config.toml
encoder_arch = "vit"
model = "segmentation model"
dataset = "made-up waving flags"
train_examples = 195000
image_size = 48
crop_scale_min = 0.8
horizontal_flip = false
translate = 0.06
color_jitter = 0.1
num_classes = 4
encoder_norm = "layernorm_no_bias"
encoder_norm_position = "pre"
encoder_activation = "geglu"
encoder_mlp_ratio = 2
encoder_head_dim = 32
encoder_fused_qkv = true
encoder_bias = "none"
encoder_qk_norm = false
encoder_layer_scale_init = 0.1
encoder_parallel_block = false
encoder_inner_norm = false
encoder_drop_path = 0.15
encoder_patch_size = [8, 8]
encoder_conv_stem = false
encoder_layers = 6
encoder_width = 192
encoder_positions = "learned"
decoder_norm = "batchnorm"
decoder_activation = "gelu"
decoder_widths = [64, 128, 256, 256]
decoder_blocks_per_level = 2
decoder_block = "basic"
decoder_dropout = 0.05
decoder_attention = false
decoder_upsampling = "pixel_shuffle"
init = "trunc_normal_002"
residual_init = "scaled_by_depth"
optimizer = "soap"
beta2 = 0.95
lr = 0.0037
beta1 = 0.95
shampoo_beta = 0.95
eps = 1e-08
precondition_frequency = 10
max_precond_dim = 1024
one_sided = false
adamw_lr_other_params = 0.0015
grad_clip = 3.0
steps = 7700
batch_size = 128
epochs = 5.1
lr_schedule = "cosine"
final_lr_fraction = 0.1
warmup_steps = 1540
weight_decay = 0.4
adamw_weight_decay_other_params = 0.05
Rows from block 3 of the encoder of a small segmentation model, named by matrix and row number. Rows with one number belong to one neuron. Each number is 500 + 40 x the weight over its row's rms, rounded and kept within 0 to 999. All counts start at 0. Numbers have three digits each.
After each neuron's rows are labels from the 100 images, of 14976, where the neuron reaches its largest size: "top examples" is what is common among them. Only what is clearly more common there than usual is listed. The data: made-up waving flags. In brackets: how many of the 100.
# gate: MLP gate (encoder.blocks.3.mlp.gate.weight, 384x192), inputs 96-191
# fc1: MLP up (encoder.blocks.3.mlp.fc1.weight, 384x192), inputs 96-191
# fc2: MLP down (encoder.blocks.3.mlp.fc2.weight, 192x384, transposed), outputs 96-191

gate.275:531443419460443538531492493435544539509532555521534505548523529550545460481516581500472446406488494464538450455457558510520442492461515558479469510406476551448546478493461519417427534544435447515448511520459500464523507513504427521525484566529491404501573479482510555526441512499550491405
fc1.275:474524548517467483491530435518465518502481468474467502479474468448471531509519397524524649557533505498545559494559455464472540480471451476486565475510507415521468469482515460575576473504513540469491501474560517535428483565518569456470495443491571508515444496520500444448559469483477472517
fc2.275:490501455531493526461565473452495538508558532537505528587505432486542498462514504437473500531498519425549552511505557449522542524515435618542558435442484501488447525486471434500533479497474587491440539406443495500508523485517427481479490496511437508465508527485545533461495502523541509488
top examples: orange (80)

gate.127:543520495459524506463549475505470528535532552499500444474518491514454515476526428530482520536435601548509534519588495484472534431512443465500515466481449545493439522501508445531476399460574594482484488459476564509458527506466443488469540469524457547397551541525544487473491548531479531506
fc1.127:454495494465453488536466544493532491503519474506482573517487479501550486512473523518483477489491434488503443555455571503569431503565497530509482489543545458484591480511432495492534545595458456508492534519496458507527516561564510498585444512476569406528460453478420520481538513471512569577
fc2.127:465531460436530437523489482516529437573585407509475500487418506526527416550460532409522523369466499475477450470524393482431544469496500516489553470505561484518494439459565504495455514474554514522509480471500536505556501509487485510462523551497469528529542551493504575528529496493464463463
top examples: yellow (66)

gate.362:503504511502521493562494473554537464580484559444517585503481443442508525458562459470561497484453493462499602519471496507482502532502470506486395489542594449500473479520543527571423431487456531444543488473526549571519478492490522523576552460516520435538485507519498461472547533497488502473
fc1.362:438519505577471452510531504493493536589575560467522592555443483460557519592545502524593541584519549462584530476508463521529454436514431437497455510515538512576504504491490537543486460575446510502497460478448532510498475530502461481497535464470471471431506466573476547482509496499516501505
fc2.362:514516522436484498498505422525509499470506524536474561537469485494467471503516509557514550455546503573550498548455461518542531461406587536568538518536533524477497516543487478479519528514455481450533508462495572556443494447535463450480533534431523475497484501557446467573522476473553465444
top examples: white (61)

gate.364:604489427529484450521451518500513460554478537427470559428454462583509517482561418500526548444473500535487527492600432496479471445490503523525485568501468462419472511534491565438507491455567500582451482526499474502478447551546448474486518527483452555540541442474469497442507564495491571488
fc1.364:401482554468510537469515490527494504493535465520568456528524526406511483471387593487459478516555485448511463534415602543592530557505513465466525447483525516555547486498497465515504540523466467477520493466506523480524533521467541511518480509545568497475469542477545467555514452533546447504
fc2.364:561520562452511537522507481414504477446488474476485539404551516501481452440526510407556408529517503494580438582439517450489547538520475489502527459547475498549492518495482531489501415444544506470469424479452535609542482457501479468472497498464483495454419473547498445505520499508496457541
top examples: white (53); pink (45)

gate.286:540484433544469518501506527424538493504507514486479599550421556505484481483505439451525575511528504504486499435554496533465495459495458583505513518485517456457528508483488479455484573540471468548504492504526483471521515526493453567494510499481509463524626514492556460487475490487462508531
fc1.286:464494557521451520493469483512487467518500432486546431503523522535500524485478516524505348499452533441532460565500538532545535564485476437469474478496599476486496483444502547481500395500505469441523477514541490497419532488448519550447512494562476516510426513512455529532539516500531515466
fc2.286:414534503537551480471493467432448509460525522524444568474507475488535514480486535451476580514481498519537487484451460425506492501471470548478535450522532558544495529465490508481523390449527487546544418522424529513475464450493520470512483454510582486456443566519503476508515486522564561512
top examples: grey (74)

gate.62:523504526535492437448532420477534489560475552525550501460529475458469505443513520512492464477520504519470465484502504476533494496486617569493496519517483467590503440574574483497446471466562514548450485443455551539529489535520468497526537524477449526494531473523506380524521498444483527475
fc1.62:444553478466495544538477579549478470462466465468450494490468460521509483483454492460423512486508533477509507513494538562549517511480426500502525505494529505449498548388471537498522537451507442425517556558509477472507506525467524501497457491548522474540481493474552577470481505531516527487
fc2.62:490482483449409544494470462479517456517583530496543599561544542517496467545476521504511461519491488475481460547560509561487478522486472491492596465471499507488523488506583506503616554521477519501478420526555531527550542550494516518478495489546486468564495519445463475490468510475514465424
top examples: orange (54)

gate.180:465535514508472505505430469503525504462518416579494493462488552466522482402548544504480505467577482479581551545523548501483522522477507447549484482507431432504498496505523442568478504584513511511463566515431443462502466486440487473450485537513487544474447435518472520502512489500524453501
fc1.180:519482486452514472461533492506483418544517578463472515456501404539477513558507493484527448493422527454460423450485453515495491480514468500456465546521598555475506475506506586471498493454491467522491496495523538527526496469520514493494486441504543447432522539481531485472419511468509540474
fc2.180:468520491514493452568477439459473495511444464497499440509505514528528535497538412548533455509541503472547469462482487502531439479428512477508459543448376461489544513454499532509442537473439489475442484503519464512510476546442530542479432534515484503513490435495520460421492485515493436464
top examples: white (45)

gate.117:624517462481432489484455427514510445540573483532514464541556441507444518477520574469479433546521545452499505488467412486543521553497507504404516497447477520493527538428445547518475510550459560532445460433467511547508501542424490580486487495472520536550512507554500467463503435474517500497
fc1.117:415523518413486508478488506490457500535521451526489438526500471486492450555468511517491509533448443457497436528459521503534440549518509487445503491455509434512489521527561453501430530488460526453433528496473478465481505614529462546503531469581474506577488542436552491462521497552519502420
fc2.117:465512521486505459484520544524503488481555512557561491520489516493527417414490536440483496522491486452460564479452506510514553518456534575466485499483480498546522473549481506458503501505504475537486473470567486491501499488456512472472489518530438499464481460460448498583509513528476589446
top examples: grey (48)

gate.282:447498474560469533511424471503537434472552528480423576436524449434552502521426502512476513519538477442560550595551501513543491473548490501500545506509531523539528504492592472510519462533476530485455505476559425495453491515491539451495498506493459485470522472465438482441488522519501492531
fc1.282:489558465517517480494421498518511441487539485489402568452499459429529465531491497541476536542467542431558509610537425478516468523506438478486515530491501528578491552474571452509470492543426476482457499421485492501507515476532530445483469456453466412489562465552417480457462494525505523578
fc2.282:584518520520501536532536445520540504412555491531512553549629467487567539500519524435501535471512483499365493471451606462544485537527478463488486462449493531522493509493522520527479426600495466486476464529521439442475532509466491527434452470470469521518413528508555530400500553537502490505
top examples: white (49); black (46)

gate.328:475491514468508528557538579563520465517439524523510462545499513553532494484487501512470586493537574494509588482482485462607503479466409438497482462469483532495482496454443502479502543503438480433486502491526491492489488542611528493472427494510509432523459521504494470505500488529453535524
fc1.328:515542493452485453474415491444491459537532472481450501483496481513469513491492461453498515540583477443467481533496417496409457480484593554560505515486531470512501513566550498487526489527544541496504496581529470528520460455496532491512508456488513501538576450513563493477493498495494489467
fc2.328:552478531426483483498463443479461475499524535504532502531494575506510524499491443483455429557586518442530515542539487408464566550481471450486452519512475482547424504371565531504450448485490442461533559521527492517476428485505469553497471445501507525482541510464445412481445539484498443505
top examples: white (49)

gate.47:500485508523480494559470562527554489456516485445505532453493477504533497475541487445473486569497467531435473557512534529469556464543510568535560503552497511435562511491447495498565504518524448510518491505530491497525553566498432464496480557536492475510393508415543491522499490504480590492
fc1.47:448510491482468452449540407520444556524512485503480495509501508456479471504479511511487510442505519411513528437427457463539452533470485454511419478413489481574396476517537496445433465502491554497508492510507523494497488494492530501506489404454586503506539521518488530440484545487551405514
fc2.47:489479458519553528517417421479454488486454549484499498468561515469488519563582466523517505445500507502481523509487526444503448483492481481429460517476552539556548512550491487539538499574469525468509458484452505490504448420466495524523469482447483462508546576566439454488517536494473456492
top examples: orange (47)

gate.83:477449544542455450514442503458528502535508530447522424557478516512519505476469523421532613496443556469517464501487557496507462523458504517441501485509549597427486529508426394500438475456522506501411466562452510469479499539431505475420512485553505503462470542475512431533555563509525572550
fc1.83:491505608525414422553447475483471512512453483446526428530467576522552488501437524446528596537481515496509467530508497475549448546460476521462544489455546573476508528470427413465431471483527512517454463530440480530512493534471490486469531513536528535479472519491510491543564496532534554517
fc2.83:456475521498462437536435423505518468410520434503524544525544448540449496484514547479443501447510494525457493505525457507486447420509536552595535470522582407454543429500597386491548498543539565483431449488486468545498480470475480462583551495515531544539415496532491557496491490509544491454
top examples: white (48)

gate.318:491511490488480502533496526467530418470482486443540548521553505456476460467524480530552571471499505560452546473560569485526447511491447478523501587424575538443487513542452481542559490526475454525432450529424542516498487493520510474527508491483511429481535495502512546535490511531531509417
fc1.318:466453535479498490467518470545496574480497539512502473551476521519537518532457472433501507480494506554591447504465502536444544510519509519455494396541430421519521539511524454502502495500453517482557555546526472449522499505535499545413481500566509579494509513515540479457491494526498530575
fc2.318:508491466522524479454426446448483500461498514547448474523507452524495460481555508470499497471555494563561481456499490549455537560488501475498449560489485446495494495501485473484441438437475479537467449463531446506469511504512500450572530515464560487573514507535488542474510530506530493444
top examples: orange (53); red (46)

gate.319:461531472552525476483462563502523466609541571513445500465494526531476526475537518441461476467423511576431581525521534518450564484451569510541522475478515521471530467573506423518512501453433521474504509457507506590519457469597513458505525476426434475582521449457529550525459515533505524512
fc1.319:433448516555496474538475504508489531511545527543519488404493514485512547530495570520559477549500442559473444482470504571505464562507533533514517550501491466486524475505521484530528486520496515529487468488484411479468440531505546481456538522496507451401469465561549526544451468477488504522
fc2.319:508493540554426452478567507526546489552484552424470487490466434481512561486528470540482501492558491494428554496480506449542436525529493498465517572424442601520458453492473490526469510482461585542555510426510503488532479441502492463492511443536545475522518482509594470538562484529505472421
top examples: orange (60); yellow (47)

gate.190:547516495480481496490480444496589461461501424522537478458529445522512471530503484562504543502514560570525459546593520476502461500458525507524418455485517514502382480447531490558543492430425550522462518478456522533405503496491574525423584511510510449561488516469495551500489561517456446429
fc1.190:484532483546517517524501564527443512550550570496447541512433554476466570459525511453543456470474474430444556439439512491482480495563498482479572502566461542536584470584479512466502487603601436470531452499521485508575475481498415505561483475507472524404485492497521455518511504520533544529
fc2.190:515509490519569481584494487425490487465492462457543505550453538451486464427497502484542449572488488440472522420434475547527470456522479428467550509446472510508566472480511602507532520507463513510488418506511508487492457511491465490537521586521534501480551598542444502537573516494553452568
top examples: white (56)

gate.148:543514525538469460451497498475424541512462432561545525529503565514530601509485489436465518482511526480514492497501477511491466449508615462501491516473506530495573480535579450486504490511485526540517441496454497545465538389457540569484553485464474478555461511499543486508422452523515501472
fc1.148:505507469566530463486446473528455486484445402524539493496509538592521512522498482491550468481491532502498461498533531500463473512538563479562474476478456536535521519472559452541449503543511508489460507455464551575494515400456581513525482471482453453524543505475476542528545508495509464519
fc2.148:518470529515470488411525485491480491452461521547513521506557578572473573507506517476544551475486491533562452412434486513507552483486572488525479498497512535484535408499545471494542510533495533462538509509507511566482499399422514517471533432431465489512498493427525491479466566506482443495
top examples: yellow (56); orange (46)

gate.74:535523469524479509481503534501531464467431485433542481410517549527507515484518444495456525509470491524428480509504526459457472435535506469568508505549503573481508427487563501571514473483563394479470484570516555475533511497519529471491494520530618577431445489462514492453464532503435506565
fc1.74:561475471513498522491521449444517519513576506521511507516493410511522567580482534483558586433564529439482537423457507488508474523542436498494476453457538508420419461470476472464502475510520518552467504474454503526546513496490457455511511469445572482499480492576544548454481501469440512545
fc2.74:465397493571532433431448482505462544513383467507423415444520496463490538440441445577509471500492501555469518544527468439392490501538467464522492487575450491495527491457523458556557461442577465479495442474456507489503499590487461522473536473518615502509492435448549483503503486514539506470
top examples: orange (60); blue (49)